A small sound classifier, trained from scratch.
Model: log mel input, arch transformer, norm layernorm, activation swiglu, moe soft, num experts 16.
Training: 22800 steps, batches of 256.
Data: trained on synthesised imitations of 52 everyday sounds, one a clip, 39062 training examples, 149.4 epochs.
Rows from expert 8 of block 2, named by matrix and row number. Rows with one number belong to one neuron. Each number is 500 + 25 x the weight over its row's rms, rounded and kept within 0 to 999. All counts start at 0. Numbers have three digits each. After the name is the row's rms in percent of the matrix's.
# gate: expert gate (model.blocks.2.mlp.gate, 16x64x128), inputs 0-42
# up: expert up (model.blocks.2.mlp.up, 16x64x128), inputs 0-42
# down: expert down (model.blocks.2.mlp.down, 16x128x64, transposed), outputs 0-42
gate.0 095:459514470535500501451472489503471519535482527540525471520469527513441515518498528461498538485515483495524475451481525529514465517
gate.1 099:502516502510467478495521525523512549465501462479490486477558506484505505477477471509520489474533470510505504504466528493539504511
gate.2 110:451495514489487527484537536498521473457492470481539501509514516502539515480518463489513518456480502493469482511536457518482472547
gate.3 096:512492507517529489478553512510507480498493511498439493491441455462515506533468488486526451514524474519512483524484514551481478489
gate.4 086:525498513483507482528510500522515489489472522480505466503527499483503484482492526520499462505474501507521529453508502516566490513
gate.5 116:467487501480542507536483470470512515525549487496486507508491464513497484486484489471535471483512448496523491473507543472482478500
gate.6 112:530512527513543515540491549519492510520484516492433542528492518497468483500504503474478481495475509512503489459476504453457491506
gate.7 096:493497503481523479490447515522488491529494526510543476511506458508483479511527514516515500510530487444562480532513501516487527489
gate.8 098:528466534498523503525545511483501512468508486477510501520492520546482510493508537511485460510494529528441562499532482515500512523
gate.9 080:474521486490521527478472524517531523472554506474511490532477520544527500511488539478547486493513493481462488531481518509516501514
gate.10 100:506484507517487502507526523508497498453503505498546526493517478529515506528460491531531540480490486490556491510449498539473455517
gate.11 108:482498516501459551528467567531511506486453507516527518487538474530494496528506494477503502475452497544477546513485500540503472458
gate.12 081:531467515495490520451518493467489478542481509531511536474499492487484459531520505513485491548492504481483493516486468487529494446
gate.13 079:490522486495456496505444485541522488536498512496533508465481467503487486496509508537497496472516489480536546502513500549483477527
gate.14 129:494513436509475475576512485531483515510533518501477520517489527527493546470519482483478480533451481519474496485515516456487483501
gate.15 097:571488555503526493458502470475511472505484463459489551535508507532505487477508507528533509520474438473520510491519545523508495506
gate.16 089:476501478493499476507525524551499519498486522498496544545481478515511533489469510516534439503494465485504444480474499458461491519
gate.17 125:500452480507441528483526543502534489486552452494525479473544496482468523512476481477499542497472480559442494461492503512483458508
gate.18 102:509519528497493489505470552471510471498494523465523470509521499502567499495473513474459448488518462535497523519503496570529498494
gate.19 090:483472461503509484583486501529478489472496521472547471470521484508474498491544507561457427518483507483516479486540495514489501518
gate.20 088:501503517477510499460548522489528477538508518516499494491467477496525480543490517475519469505522504460483495504514478541509465504
gate.21 090:483495518487519505499501509528492495528493538523545520473526509472491468504494550490514485497480505548474553512555503483541514525
gate.22 098:480527496502527488515527518522536480446488500503504486503565510509519543529516466492498429473512532564468542522450512489530479498
gate.23 090:523543487495503482537545536534523479486469466513490494475503506502518511500534489546514515510490533512529471467529487542480459467
gate.24 087:451499499507536549449513489511497491518495492513533496489469517462521502503525516541456429495517508493490458535527482506479486515
gate.25 101:442513501476463453494542522506478470491559552485514466518462499497514508484489510524534493534511503521486528550496532518476497487
gate.26 103:481489515498462468461534526487542499525470503497467520482556513489462495491465512480474543492498464536444549523499491533523508477
gate.27 093:500489541529528514476548514503547530500490438520474527524472497478524528545502454496498546543480502465485525503474496471490544523
gate.28 093:478488517498484515516577525488469494534510491515540492517465470508521504567550516505478520522488490508498526499480516449462506437
gate.29 126:502464490512504469446520491479497478483552478540523516508492487538505510454515502472469472494481550471491508565490519475512524494
gate.30 086:495532487491481476590512501509515535463485482520510484489527501494464545497493469474443487494493549504468495456481484463526476478
gate.31 096:529491497494525457543546482511518501514540481477499520472516491483528519501466503467540462521528476507451464538521513506501484550
gate.32 115:537520477521510498499456529497511518466479510471455503493481489483539478496465519496493520498494490491571445446505457487510501515
gate.33 092:486505480546547494548505535499513484452486499478496539484525497517477499524509441523530507486475486502446509475505533494533496507
gate.34 118:477533481533534479486443509508475475505531512498449521536465512502478492493443500494496502523497494478483511477524521532496522511
gate.35 091:498488479478467539525514538459506503518522488483501468479486513478518466482436492495530483518473485482533535525493538464524513480
gate.36 083:492548511518488538469529450499472510525515485513518483507532513495509491516516515495494477470495495496509493504492520513492480536
gate.37 089:508453514510493474500533475552494529524502538472552493499468537509459500458538527462455499476547519478522518458516508477497510486
gate.38 135:489511494492490453515496465509535504481473475516518521463600490462482504548540496516477482493497503470482488515483488511501516494
gate.39 105:521463489543499504499500444507497520582524461481475513498478503460498481469514531499505469556468513427473518510535436472507515515
gate.40 100:547482453508512508509543469511524469507532513529547525530474507532497512517502540532526512535500462498515487510513524483493491479
gate.41 083:503476468471452514504513499511492513498528460497524465482511497531500494475501475491575464516506513466527487496545509461524454472
gate.42 097:468507502493511532519501520521519504557509508475515487518513523461465470477485498485548509509555479512556516485541512456509510441
gate.43 096:496515485488511497489507492516452472472545513503529447501535470495474510480520490503519470512457525460535506475495504496489492480
gate.44 087:501489488516510533502547496528464491538509545517530524490475495549454480474500540507498551503486542504506486495491501513502512513
gate.45 110:479492468492530496524551476524509511462444512496528490531484553536559521528498512522542579543506505476453466481503486521468458513
gate.46 081:499479455502508559502465474513515472508503520531532485476488493511518486471461466543525507490486496467499477456523512536472498534
gate.47 105:468518468512480504520547578499477525490508500484502519516495470474515496496453436493482505509510513507496572521511499522516508521
gate.48 127:493532447504477495502497522501485502513572487539456489484471505476507472478500498512460451513468461529477489498510524479511511490
gate.49 094:507492469509499547511470490519529512489554544469526475484463498484490484484490468511466480468494515425529478465538497473510466531
gate.50 111:525501475490537529466537481553465505498533514545516506479512529453495492489523497512499483496523462468502457506494534520485529552
gate.51 099:476493482472510463510507491518490482519473534490501497513495506488484538475503548463494525499528493472532483487522473449511498526
gate.52 098:495441516509500504497482507440482480486444517489500464495514518539508519500458469511511460512520483529483529536508481496542530516
gate.53 127:492468500511479482529495507510476497541488436496544496515507473517506506492482479505497526518484497439469462458477494480473478475
gate.54 084:489496505480522467487519501518524528496534485476529488460491508508493517491429526532519503531538498504534470500532523534518443487
gate.55 107:470496545549516454487511514519476493486479480507523469448494492540521510508529525518462501508536476503460520458509525508440515448
gate.56 099:521477505500513538552509516449471501531479481484532492537546511522478497530496502472528479502507498535534502491458492462511484530
gate.57 092:467456543517534481483499492536496497505505469500501507500506507493510498544498519512531448549494509513529503501535480468540499472
gate.58 089:493515498527478510503492454486530488462513513563496494487445518472472445522450482538481521473485505488502484518543474516529532518
gate.59 112:508507521523518488467481467542496483477473523500513521484544512506496482515509495481491513496516496521491510474542504481503522457
gate.60 092:471502449481527518463439483553506512471528496471548499511500481544475506493451493484528501474503513490487510521489492477519488521
gate.61 108:506489510488552537537522520508484474473524533468558476522509509513526492546519499524495512503535500473481520451460500470444460488
gate.62 092:537488511455502489476502490507492503471514509494517537451548510501505486509495504521521491471490533514517471535511489501459542524
gate.63 091:530457496503470486484498519499486514495551522492467464502505474460447472498501520479506505449468478470492481534507509497503520484
up.0 099:458504484524523497464468500508498500532467537544548482497481534527455520502499505468489515503497489527504471479493518538519468500
up.1 103:481539508503520520491496468462493528498471486524509486494439520482514503524499548486522482502504525511538460491509471501459507489
up.2 113:552501470520518479533464478499472521512531506508478482493485490467451508497474513523468455533513498491534520483451541497512523480
up.3 090:500464481492497541502464502521482511497496470483548521511543501504495500456526513518469524507485500490495495474536469458547519483
up.4 084:477507508505479535505487510505506533526510471534479458525478526494493470518520504518515560496511460509488490510476498446427525492
up.5 123:537510493508451486453522506512483493473476522501521457535490539468490523522530525492473503520496548492481524502494475523531505476
up.6 122:498503519499530510549491542518508485525468485475468509536507499506446493479512512465490512486478520479502498473483513467459518519
up.7 094:499514523467521481520503455488517490487490423514476503531515525550505539492485544462494516494485504494470521495465487507499499535
up.8 097:489507475463500542513484494524503521521490490540483497490497494519502493500449532517532541535482471451538486485461503508485485501
up.9 085:468504499531506505464513471499559495524512520493484528509515526514511534527471465491511469474499466536497464506505512487477511509
up.10 100:481495494490525500475500487501492496525498500533460500513468527485467494439530509474470446516475528523451491510530498484503556498
up.11 106:501498534527466535547463562529511511490471536515528500477554474535486516519500490475500511477466492528472542525485502536509465478
up.12 084:515512519468508512501458526509464496464488489535514507490466506553537461518483492502520531502510483480494548461531501457463548524
up.13 087:481529470505479454516522500481475492511547482501488483441513520489487472503495473488489504500504491491524505511491493588483528493
up.14 128:513475449487466485572520480514482541505524495487474513505465533504476528462530487473489500532447470527476461462525527467487477490
up.15 098:487522446502467522527523542519487534481540525526494438512511481470484522499508497435496479463503525495530511520472496494485475532
up.16 088:542454527521503503471494505515536497528528478516505498474522505474489507532467504474461552513425489464531533485482506510527488490
up.17 123:526457497496463529494524550480544507457527451484528504465554510469484522514470474469484525507488488555472472474511485512478470504
up.18 103:483493494475477460493524542553532490515495460517500543519510459494471511509501501509521508487493506507509486510462489547484493483
up.19 089:477506483502487457516499504492532507493525450461538506505469514499498490541470449477503546485518444482513516509471534522518504483
up.20 087:507500522483528470511553474460487486531523538474490480517455484499508529503528512454559468481518540492494490509534485524516450498
up.21 091:515507489510503474501514429469467519460512507495483484506524516509484531496521479527511535489509513461531450501488521516496495500
up.22 095:512531473504450512498489534500454540540494476496484496500481512500457445493473501503497540529506456499502463433508495533499521493
up.23 093:512506493476515491513544516527513496481480504514464473492508515510490499534526491539525509514480575521529494482517486521479477519
up.24 093:538521512493508456531490471533466488533534546509492494498482495470478516485530495466509481502486470520469481478489488494512510516
up.25 090:569475553491506476474479532490491490474476429472496487513496510493517473552523502483494479511540517477458484446506491540530487480
up.26 107:518475460504433489535524523503528473493495486531543487505499481481481500470508487482476457483511523480526525471478523544484549523
up.27 098:458513503487511513481468498522475502520487537515485514578470485509508520536494449462496516500466494501493510504502503447499503500
up.28 090:508471467551511467478454477482566509498502494476459480497521526476472515437491499481524440482528517485471464468525486513493470499
up.29 119:484507491508499514444462481487511497510509476506460472468446485470527499455489508496495498485475503505487440534518479490499525492
up.30 089:521508475493497557524454467483481509469477474524455536509507470494544480526464519468489479477508460494511510540505491499538516447
up.31 095:507474502487509555504470544512489528467454523502500503487512485492467464521510535524447496500505472503516473475546518471480495470
up.32 120:507474511483510521509501522518461506553509486534546498516547526541458543506534482497507466507517506527467549561515527493477509443
up.33 094:473464525506508491495485526509489498502469478505497512475465503484494500511450482522537556496537521489441512518531484522496540495
up.34 117:484449502493432487480490478530528498508509484489561474438520511505518518486533492490486491534518520474495506477455487464494481543
up.35 088:509464480507500551516521562451488467515494516463482476471485518487520472524465520500524460539450508493516528521510517485550501504
up.36 088:481490512502514475535520534562508503508481492504472510491494510518501509504475509486491524468515474509534448486491496486512529495
up.37 087:458456529496528455496499498573506516518491502476543491496450510521475483488501537460441526505549511473519500494512496498484500515
up.38 126:507499530519502558485504496505470499519510523483484480529403519535492529493484477490523525528501511516525512475503515464478467503
up.39 099:486439532519501508480561428529501513577487466487501491497510502469512491474528512518481470540511526484465504528527439488521471501
up.40 108:466497507517504505482457483504473520480496484507453487467514496486501500482495472515475482475480550498525463532503484484520495517
up.41 080:487476493491496483469497537511481491500544490537493515494515513523502512476496462480506477489503529494505462528583503478473498516
up.42 094:514518521496496492534488489486511499444478526495478502509508509542534525507510513504467510486470468522432516478484516532483478547
up.43 095:450522498504532512442488520494508504468487488511520475510524476535479505528512519502499518543480507475486497514497494505505492485
up.44 091:508500549479517477481449502474541496487502437481496489506539510504517512517517455485507457510495462521475526508514493478520476466
up.45 108:502488546485466520467473484443497516465526487500473509476500498490476486464429478498511421471486519482545489519509479469501495538
up.46 088:484523473498488520514480529541539506442530487517538463499530498510522493510497497489487502499461484499475432536526507506498486494
up.47 097:512525524487527501524484431480519465492501478524503504460491525492505505515539554517521492473496477476487468469520517442519529489
up.48 127:508483540503511511509478471492508500478428525461534508501520477528498532517502504485535540503537519459512515493495482502482498499
up.49 099:514514460507498529531482482521524523512549554471520459488471505483490486497496484492469487496499507433541506474517516507505459537
up.50 107:518483506493517527486532451539480486511520515533518519456521530491535505499526493511494485473508479480491453507493487492513500558
up.51 099:509507516518479497503504546484512505485491459512482497495544492510530473530511451525500499510497526553468512518475518555506495449
up.52 097:478440516508505493491478514446491483476476524483493466475504496542506499469456462493494468487509492531510538540504469531539552524
up.53 122:512542492494519506497537496486516512456491527503479501504523534487502488479527521474507468499514525566525537537510502524500496500
up.54 085:482444529501500482538514528526500517523510522501518507498482491478460540506467484496457511511568474482529474515523497530505482486
up.55 097:496504511534493522507479502484469515502476474513492495486513501485454457502522524512463514523526528528507449500505488540502508467
up.56 101:493504526468493491439480507492527475539532504511509484528500543474526510494490475546458497518515495467498462466506488511454471520
up.57 094:454489539506539502509495476517469482517488455498481497505516514477499507502508536493536493536485515480568534496535487485525517459
up.58 085:486465528449524464461479501495456501552521488444502486553520466518528551494532485483536466545474492474502505470460503483453468486
up.59 109:515482524513486493473489484541472515479499535503509488507529472492511506504504507473513524491535506517498535494549478483513508447
up.60 096:500509466464568536464447502546499495478490490494530512496515478515512537522481523483529487484531511478526532559479478465518501533
up.61 111:510489515489478453476454531495478492517512482525472522490509457503466503499519495495495463491521510539494502502480490464545544531
up.62 095:523492547525477492485491480484504467473456532529455487468497530517482480461497498494468508533495443483482496445491500506475556496
up.63 090:523465476524499478506497536514468511500499515509471462500473462468467477495495502467494545465500496459483453527513521509522491458
down.0 096:514501509506495518487538491480498465522496424457517490531525508481482518459475510485503499489507504475475495569515469469493501533
down.1 094:446498488496501525488500485542525488491506561533491520483466511537476472563508513532527506493490519511517491534517509499521475491
down.2 109:487471485505487491512511512434464538502505500486453534457510502502507537471438487477510507516514517518484502519527505506510524477
down.3 098:535496490510510522528489500464473530523508541486472475497514491465531494519512537480503503494496547492482526510494552469497467492
down.4 081:562485519546497542489527525490441525491464543491480515507499490497521519465510526532480512509448461496524492504509501490439490479
down.5 114:471467492504512508512512487519503501511489545511521518505502510483546498477478482511506498494514501530501512473497515521514483505
down.6 111:467495483540524484505518500503513525519500471469504510480539538470496494475464492486533501443498510504537522502493492452510528457
down.7 090:530528480524532503491474526513473473513455519506433492521517520520502458530544475524514504521504521490495504492498534490486494485
down.8 086:514547504540474478479472512516505548571523516516514472486486488463444468510506538522491475469473477540441516506524558469506495502
down.9 092:502486559493458524497466454446534485549508477562493517510517465479495521521515481506473499530464491518511438511495468506495509507
down.10 092:512494546435492486498494495492545502445485509482498526496524463511484466541473531493510501496501504493501522511483515516483501491
down.11 101:487498510515469474485469491563539480543521502508487464492503492465531518514453518520447495496533469511509497447481510572498526508
down.12 086:495500514474510477518508482504529528511506493536511426524523500514490509476509520482519481510523509468501474494510516509530481529
down.13 073:454485553526506469516483502495508470503481524435457488466512504455500509496527532486487513519486487504503485523509486479533493527
down.14 131:517522475512521473522485527508517528466529488474488551523456540540493490514506486491472516494491469525465489477489548480489515503
down.15 096:516524475543439509501504486503520541474486518533448482533524536524504484550489461487508491472485461500477494496497511530524497540
down.16 082:501520472487484514440502450511534462476515535570498465459521497546477490516504513522476514510447512510493543483506493503515529519
down.17 118:470475506502444509463458495523519491543497508492491466530516499497464499464517493505490509498512456486531491484522455504539486463
down.18 104:523532498510490450532499496572508508546554520524513480474504490486516543451464524515521499472479508503511464461518471490506502487
down.19 078:468502528520488481487504443517532505443509529523477513462522520486508471475487516539486510497465531506488561502493551525474470522
down.20 086:527467514523452507470491446467511467531476507488509482497421519495509533512519502505483539496501521511460494512509523499469509450
down.21 099:504498510485522505477494479521488508517515522461498505527475542494548506505528475490498500499494524483526504461494507453515488515
down.22 109:484511492498457541493468486534502541502477495524499514496465477473503519440489502534505493462495488493483488536474549451518499499
down.23 097:471500518466457485502510487510470506496469483497538491484509511455506498461450496539496504554504544484528523526488491498508544508
down.24 095:506502514500462477511496475501509502484469521510454484479511476493474539485478482519454479494476478479542495493460491532483539514
down.25 092:525474459462545519489486489470507487482530490513511467508510496489490514558504497470517534521503523506466491491489561482451480480
down.26 108:466534494439456425486523529527459507480515501475479552523510510496509480488512500471515510511502521527518478524480520484535480509
down.27 103:478493478525537494510499508495498555470510455474547445501519534531493506480482455496515482525512540490565516492480491497449468487
down.28 091:475477506525474492471524474493501460502467509528519504502493443545509532545546516439515528507486477497492486523467476497486495509
down.29 123:482489469525492531512515509519499525518492510500472492501511493521476450509437493538534508457486468493524496552525484474497492519
down.30 092:510536500493501507506486514529497462482530542497494495485516549503455559462549556469468513508491499517511525481521503453528508526
down.31 097:536529465492487522473515489498482517574506517495528440489525482476508483523576459490521478472532477469522535497506516458496516478
down.32 111:545505523503459496484487481469535509476526458492468515467495493505518459497418501476498510448512461494537519502461499512504470503
down.33 087:530514480487484534488487463505544483485492539528486499497488534529466495492471485494462449499484532508532450471498510520516494525
down.34 112:469523501515468514491492497515469512462484523534502462477517483503492498506501474455510500520494510499481479463512518485475501518
down.35 104:480492464465469522447459512494497494474516538556509513512519480522488460481509458483498496488510501532460492470512480514517496538
down.36 103:539517529424483485506526497538522498456487432491560506535466498493517477510498497495473476480509471485531466482518484520498507505
down.37 094:508488513543449458494512499414444487507544490506495477499523516505519522458516546458533511476514485485482498528532526492537490523
down.38 126:539499478488517523501518468490510527505506488520498526530500498503523537501461514500466474507481462531479514517511499436501509450
down.39 097:448495490454438501512489495499482494531512512467456545491472514537525495473481482516541532427511459528492537531459511488523516489
down.40 108:537514492511478472442501477489464455517452512493528531506565509501536545466468544464504483510532493514478513489497493502536488514
down.41 102:500522459525489517516536537491518519529458515487505537522483510515504515495489536479528548474500481524542474502478508502461472486
down.42 096:515514516498515492508528485499475527508525471508511479483507516528567461547530531480501504508510516524525485457474502492501472538
down.43 093:482489495482500456512529535535507503489522485505539516534502454477465511477468445478455462460519503468495484475513469515541454486
down.44 083:499508494494520489503512502516495494551528548504498508544453493504523479463514504527513519491481518499574455452467503468522532518
down.45 101:477524509526498482530486510534491475528488477518510481527579536499538523544528504433509516495504482513482491450508528502462462492
down.46 076:506515576539503522532503516508440483519515513485467515441498519465460458488473500484490494486483528515456490518477481520477453468
down.47 088:478524496477519505468486455522488483500466484548474462472509459454487517502507525506499500518471508493510451531511518499491514522
down.48 123:514480533474500464520484478507506462529510501454533451464509494489529530508508490444487487507491556503486516514488512556491524478
down.49 096:457478515491488514514522512482499470488530469508501493485532497518518482463521496458514507536477477484454507520498476495502508525
down.50 110:513481470475464490485490475457512464480474546468498490516503494518527493494531515449483500471521452510490471564502464493466468519
down.51 090:474516493486510484488516472573499470522516526509517514504516503490482475491487511521476488472497490485479478469479486478492503520
down.52 091:493491482494522495501498509504516466440505493497524486487541524491488516502495493434488473513476445482529527484474494531511477515
down.53 121:479492475479516512491476517489530526442502467505544487476523486515498488546516498530474542561479461478439497499471508516490477469
down.54 088:459497504476472462521535487461520494539506506464512525508505461509470496524550490505512497469501517471496513475518528426499441502
down.55 103:519463502491469553460520514475507500469509443505512456503523529507471467492505483492480518473479508456494527572516497468511472470
down.56 091:525493489466461485470521472489467456502518520493510503513487517483524504494510507537495488492522507524528497467522480501566508451
down.57 099:534505527514540496507501511471495515502501508529480506490455460462536476485523538501525518487476454471512498531484498482518509520
down.58 099:523503508511526521494480507534496503490513466549487435530491525506491516497475494493482523553514452477469544512474480480474506480
down.59 118:466500505532515544544522516471505463528515509437490473458526544521492532527486520518479493467505499543516502520514487509512513479
down.60 105:515499522529530508516529504521518449529483563532498498494509496474486491450510514509482547490505505503495487458498568505523480496
down.61 110:503555514503504502502490529503499487478515481504521512525519489504497500509542557441461496509486457503442490465488514482517495475
down.62 097:470480518507494562487476506512504504482491477477518485500520513500489444530496513492529465481489456545514518517473505479463495510
down.63 101:496518519479498442509518547452456508497476486520472520479472531527530505457499520490533508522489518460533525484508505503496522489